Weights of a small image classifier.
Training: muon at rate 0.0028, 8200 steps, batches of 256, held-out accuracy 99%.
Rows from block 5 of a small image classifier, named by matrix and row number. Rows with one number belong to one neuron. Each number is 200 + 20 x the weight over its row's rms, rounded and kept within 0 to 999. All counts start at 0. After the name is the row's rms in percent of the matrix's.
After each neuron's rows are labels from the 100 images, of 14848, where the neuron reaches its highest value: "strongest on" is what is common among them. Only what is clearly more common there than usual is listed. The data: simulated grey scan slices of phantoms with and without marks.
# fc1: MLP up (model.blocks.5.mlp.fc1.weight, 768x192), inputs 0-95
# fc2: MLP down (model.blocks.5.mlp.fc2.weight, 192x768, transposed), outputs 0-95

fc1.491,165,220,216,213,196,192,175,222,225,192,211,178,177,189,163,219,197,176,205,212,190,202,166,187,203,185,189,158,204,203,197,221,189,243,171,239,217,229,182,166,169,218,191,257,193,189,187,205,181,197,202,196,226,249,199,192,215,201,249,164,195,227,190,209,206,175,174,227,183,213,217,154,215,193,216,224,179,187,208,207,211,189,209,196,197,205,212,191,196,209,226,221,211,203,173,185,194
fc2.491,140,206,187,216,182,188,172,229,211,215,204,216,170,217,203,220,163,191,218,186,214,211,165,204,195,214,244,171,162,191,162,234,170,190,179,203,231,195,219,234,195,233,199,160,196,223,182,176,182,246,192,187,229,218,192,189,207,176,179,199,184,214,204,201,206,196,185,205,206,198,190,219,192,205,207,206,195,199,203,190,199,181,188,197,200,222,195,242,221,187,202,196,200,197,194,197,186
strongest on: bright spot

fc1.70,146,194,193,205,241,230,201,208,210,200,192,181,202,150,197,212,232,179,215,211,247,201,218,187,205,192,217,213,181,185,205,183,218,223,176,192,179,232,181,191,170,228,194,218,197,188,184,219,221,217,200,220,222,199,169,244,229,170,203,232,169,182,236,170,221,193,189,210,209,195,202,254,206,197,241,195,163,206,185,193,219,187,213,234,172,154,208,222,220,189,186,219,212,168,212,192,167
fc2.70,162,259,185,214,226,186,208,190,187,224,179,230,181,205,196,174,188,181,201,203,260,185,207,185,182,191,223,211,208,205,216,232,193,214,214,227,199,179,175,168,205,190,201,172,217,200,221,180,184,186,195,193,191,192,191,185,192,183,198,175,172,215,176,187,182,179,208,232,229,222,194,207,243,198,185,192,205,201,247,190,206,224,198,191,193,198,228,205,211,168,197,208,202,208,170,190,184
strongest on: ring; chest

fc1.692,048,229,194,182,199,228,196,189,204,180,211,211,201,229,181,190,222,164,173,172,166,207,205,199,202,209,216,197,205,198,191,207,200,182,208,212,205,227,196,199,204,199,225,195,180,204,221,243,204,173,162,201,197,178,205,180,194,173,239,202,187,211,187,207,186,217,227,202,220,188,194,218,189,209,189,196,224,211,181,219,198,209,220,195,209,194,177,220,231,192,196,160,182,221,175,209,179
fc2.692,029,227,206,186,195,179,234,225,241,205,209,186,184,238,180,221,176,229,167,218,205,193,176,191,181,184,191,181,189,189,198,205,161,199,228,193,185,243,227,214,194,166,208,210,190,234,193,209,236,200,213,194,215,222,215,207,166,194,167,212,157,205,194,202,167,182,196,214,219,160,193,181,194,191,208,211,243,173,214,194,204,217,247,202,236,205,201,217,208,211,207,222,171,205,214,191,203
strongest on: dark spot

fc1.140,169,257,200,204,211,205,202,212,218,179,180,182,191,232,206,202,185,159,177,204,206,185,212,193,201,225,216,182,220,210,207,174,189,206,213,252,210,223,209,200,201,164,182,208,194,201,215,184,171,186,177,197,199,208,205,178,250,244,239,167,210,201,178,213,232,199,203,207,175,228,208,168,217,185,182,213,224,146,204,203,221,197,193,187,212,196,185,223,216,172,175,180,181,213,228,152,206
fc2.140,181,206,218,199,209,215,180,209,215,191,200,229,238,195,189,198,229,178,179,196,178,202,212,184,190,219,170,228,192,237,183,245,169,186,193,207,215,209,181,171,190,170,201,187,168,203,155,205,199,206,186,228,200,251,184,202,165,215,173,194,182,200,230,244,211,189,236,192,171,202,187,178,199,227,216,226,205,209,171,182,188,155,190,203,180,179,204,202,196,179,184,203,194,197,191,207,197
strongest on: bright spot

fc1.63,050,167,219,194,227,229,218,184,215,151,195,194,238,200,238,187,199,194,153,208,185,220,253,184,169,187,171,197,179,204,198,198,213,181,197,213,204,200,196,205,177,237,205,217,213,198,160,180,174,184,215,201,180,193,207,212,174,209,181,207,187,179,189,197,221,180,206,244,206,218,210,206,211,214,223,233,184,193,212,208,165,197,189,180,224,171,215,202,202,211,173,215,192,209,167,215,200
fc2.63,034,269,221,213,162,162,173,221,169,188,209,203,177,201,215,188,216,201,225,190,226,196,195,191,196,243,212,212,195,210,189,192,234,185,216,206,237,178,177,185,189,225,222,218,199,190,209,223,239,199,183,183,193,199,186,204,187,196,193,188,158,214,165,179,166,215,218,168,221,189,210,190,171,208,173,185,184,166,187,185,245,175,202,220,165,184,182,192,198,204,190,191,183,225,182,181,204
strongest on: dark spot

fc1.402,171,217,194,237,213,195,175,193,185,163,210,209,204,193,194,206,224,198,201,167,223,202,195,189,155,212,196,177,216,217,189,171,182,216,204,231,204,190,194,197,205,179,159,229,173,184,196,211,205,180,191,235,213,208,204,214,222,254,179,170,231,186,173,218,230,212,191,230,181,157,197,222,207,199,222,187,213,191,227,210,171,180,226,184,192,175,209,178,222,208,170,214,215,225,227,209,195
fc2.402,169,194,185,240,203,212,198,206,204,223,205,216,197,155,153,198,210,223,213,192,206,200,159,179,174,178,231,190,183,176,199,194,200,153,196,171,215,198,218,261,168,211,244,182,213,204,192,202,184,204,183,189,228,150,190,188,193,210,172,207,195,216,228,212,232,192,194,198,201,221,202,184,246,182,232,213,198,192,203,224,213,203,222,187,170,169,238,208,193,189,191,223,197,211,185,192,178
strongest on: bright spot

fc1.372,171,206,188,213,241,167,210,238,197,201,203,208,188,196,152,206,187,181,221,198,217,158,246,180,194,246,199,190,212,188,185,185,191,187,180,214,219,211,210,187,221,195,222,178,170,164,159,201,221,213,208,211,220,186,204,230,199,182,234,234,175,217,201,204,170,189,204,198,190,185,172,201,203,212,225,239,199,229,187,194,195,218,229,215,192,206,196,193,218,197,243,210,202,180,212,198,211
fc2.372,153,149,175,189,208,208,180,226,198,223,205,215,204,185,224,188,222,221,190,195,207,146,199,197,208,231,200,189,202,217,189,211,188,188,186,158,208,205,238,207,224,197,216,176,125,201,203,214,217,178,208,226,206,210,210,182,194,221,193,192,216,208,201,200,212,209,198,169,221,186,175,201,212,214,204,213,214,186,217,200,197,243,204,216,221,214,209,236,196,183,200,207,218,187,207,216,191
strongest on: ring; side: right half

fc1.329,064,200,192,219,202,179,229,217,222,248,191,214,200,232,183,190,181,160,172,229,228,215,210,218,198,206,192,165,200,158,185,154,228,189,202,204,197,220,209,177,210,231,240,201,190,193,200,209,194,221,193,188,213,226,198,168,212,186,238,224,237,173,189,191,189,199,200,195,221,182,230,205,203,197,204,194,226,180,230,189,205,226,222,131,164,187,169,202,191,210,197,198,177,160,199,194,193
fc2.329,054,213,199,192,203,193,210,188,186,165,215,260,200,209,228,235,185,224,175,201,183,183,200,206,186,195,202,222,176,164,222,202,218,193,201,242,184,173,221,212,195,218,191,186,215,203,191,182,210,216,182,203,218,231,189,216,202,192,213,231,165,187,203,191,162,209,187,258,216,194,218,238,189,205,211,182,194,187,193,198,187,182,176,201,209,163,204,191,189,185,217,231,219,197,196,189,187
strongest on: bright spot

fc1.421,134,188,148,226,172,217,221,214,189,210,187,229,203,183,197,172,224,194,196,153,208,164,199,181,200,160,199,242,203,187,206,202,218,220,207,190,217,243,241,207,208,221,177,182,205,174,216,194,218,204,169,214,211,209,238,233,196,205,208,211,201,196,151,229,165,215,231,203,179,204,196,218,199,177,214,199,226,201,213,225,219,219,202,195,231,205,179,187,204,177,217,187,209,192,210,188,149
fc2.421,156,187,188,205,192,215,212,195,200,160,224,193,210,214,229,188,220,218,203,172,205,217,207,216,215,185,221,198,175,222,193,175,168,207,174,179,202,201,201,180,227,205,207,210,200,235,217,179,197,187,161,183,186,212,204,181,237,165,191,198,198,224,194,198,154,200,211,203,212,241,224,180,226,213,176,178,246,202,200,203,176,191,174,212,192,208,227,185,254,188,193,203,207,191,208,197,205
strongest on: ring; chest

fc1.734,050,233,205,184,223,229,187,210,168,170,177,205,173,157,195,202,225,215,212,208,190,177,174,192,218,165,237,180,189,215,191,199,210,176,191,212,224,190,224,170,206,227,203,213,174,187,200,213,200,164,164,217,215,188,207,179,214,174,202,156,216,212,212,228,184,198,195,207,203,214,190,198,204,184,223,238,180,199,173,176,229,228,185,210,184,180,186,222,210,159,265,155,190,180,194,180,209
fc2.734,046,216,202,172,179,213,205,186,200,205,237,202,185,220,190,207,206,211,218,174,207,173,203,204,223,217,224,171,192,229,242,189,182,197,197,196,176,235,196,200,236,209,203,199,190,211,229,156,174,161,204,155,208,194,186,213,209,245,195,216,202,185,210,205,164,191,191,199,213,215,189,207,219,209,193,209,254,210,223,197,209,200,212,185,175,221,184,196,188,172,207,191,174,196,193,206,203
strongest on: dark spot; limb

fc1.27,067,247,198,184,207,225,218,192,203,189,224,237,184,212,214,168,177,174,184,185,178,217,172,210,208,211,198,211,184,212,214,186,169,191,188,207,220,209,207,189,183,198,185,192,209,203,241,171,224,225,224,186,179,222,190,210,226,206,217,198,170,238,202,215,220,225,170,227,192,220,191,208,210,194,195,188,164,182,204,222,216,201,212,180,200,235,223,208,192,203,199,207,204,187,193,203,205
fc2.27,053,211,223,214,196,180,205,185,216,172,226,204,212,189,196,210,230,203,210,218,178,183,209,219,198,148,188,169,215,223,217,212,217,208,192,227,212,214,208,197,237,189,231,184,204,207,177,190,228,195,252,196,227,192,171,196,215,141,222,239,172,226,209,158,185,214,213,186,195,167,176,192,203,193,200,223,183,159,217,200,174,194,190,197,199,211,183,190,213,172,208,210,195,209,202,184,206
strongest on: ring

fc1.386,125,210,183,228,216,227,180,202,208,184,186,230,191,191,210,183,226,202,182,176,193,188,177,245,197,187,170,175,218,227,198,152,213,200,202,213,222,179,215,212,141,200,214,232,177,206,220,171,207,196,223,211,207,207,201,211,224,184,211,183,241,208,206,192,199,229,224,220,179,188,224,217,233,223,184,204,211,183,228,203,204,181,155,190,179,217,202,203,207,190,200,207,221,214,198,203,191
fc2.386,140,214,195,204,197,178,212,166,215,140,204,243,174,193,201,224,253,163,200,178,179,207,191,211,190,197,212,194,190,187,207,221,180,228,206,174,163,207,187,181,219,233,199,186,198,240,200,208,201,213,206,201,201,210,227,150,200,182,204,189,198,232,210,205,187,172,185,215,188,200,221,199,199,220,226,193,189,205,234,230,184,175,179,186,218,201,202,190,215,177,200,205,198,245,189,189,205
strongest on: bright spot; limb

fc1.187,076,165,212,211,207,201,198,189,213,194,210,201,191,189,216,185,202,219,189,201,171,182,204,207,191,177,161,218,169,205,203,213,213,198,196,183,182,213,178,217,187,206,220,177,153,234,207,156,204,243,232,211,206,197,203,208,192,203,183,231,222,187,167,180,210,193,181,191,204,232,198,201,198,195,170,216,215,216,232,195,192,202,203,204,237,208,199,170,172,188,216,234,171,188,237,204,216
fc2.187,076,212,184,215,207,211,187,200,191,221,251,195,198,196,180,183,224,202,229,204,203,206,229,209,229,185,187,223,187,204,194,196,236,219,160,201,239,222,198,180,188,191,202,210,169,196,212,187,183,188,222,182,217,205,192,223,205,215,187,258,211,206,190,214,199,207,186,156,231,228,197,205,165,205,180,230,189,250,185,169,180,181,202,178,142,199,180,177,180,185,208,203,182,199,206,193,206
strongest on: dark spot; noisy; chest

fc1.488,174,214,262,216,199,187,202,202,205,220,196,206,197,231,212,163,242,206,192,223,195,228,166,173,209,200,209,231,207,209,187,195,227,193,189,181,184,189,172,207,230,216,202,191,230,211,200,178,177,175,222,171,177,171,218,217,183,175,197,240,222,197,178,186,179,218,203,217,231,212,176,198,162,185,178,201,180,208,199,209,209,196,196,216,196,201,190,203,188,185,209,230,208,218,175,224,210
fc2.488,178,211,227,212,221,187,202,165,199,199,185,191,194,188,192,218,192,183,223,227,218,240,189,169,210,204,200,190,197,204,191,218,164,173,200,187,195,209,206,200,213,238,201,171,238,203,183,186,217,209,210,176,226,158,205,194,163,233,190,192,180,195,194,187,220,203,213,172,217,197,213,224,208,218,200,186,245,186,182,206,202,194,204,168,184,196,228,194,211,210,209,205,229,219,172,199,196
strongest on: bright spot; side: right half

fc1.26,136,206,210,192,214,181,196,214,196,186,184,167,194,174,210,235,199,197,207,180,203,181,189,202,182,192,166,212,220,222,203,221,228,231,220,211,190,223,209,198,194,153,235,191,191,203,221,216,186,223,234,163,175,165,204,194,208,236,200,190,225,172,239,185,207,218,195,234,194,209,168,181,227,206,215,187,218,164,203,193,211,193,178,226,221,209,158,167,221,195,199,215,230,210,210,197,209
fc2.26,140,188,235,181,162,208,215,205,193,201,199,192,202,185,201,181,194,234,213,173,200,162,190,198,211,194,181,182,168,210,211,204,189,189,233,199,207,169,194,166,150,189,212,235,208,211,212,206,197,199,189,170,223,215,192,213,230,208,193,224,190,211,179,204,171,214,201,228,179,216,196,224,204,196,163,208,199,196,216,175,205,207,217,243,205,192,190,188,161,194,211,184,215,212,171,230,166
strongest on: dark spot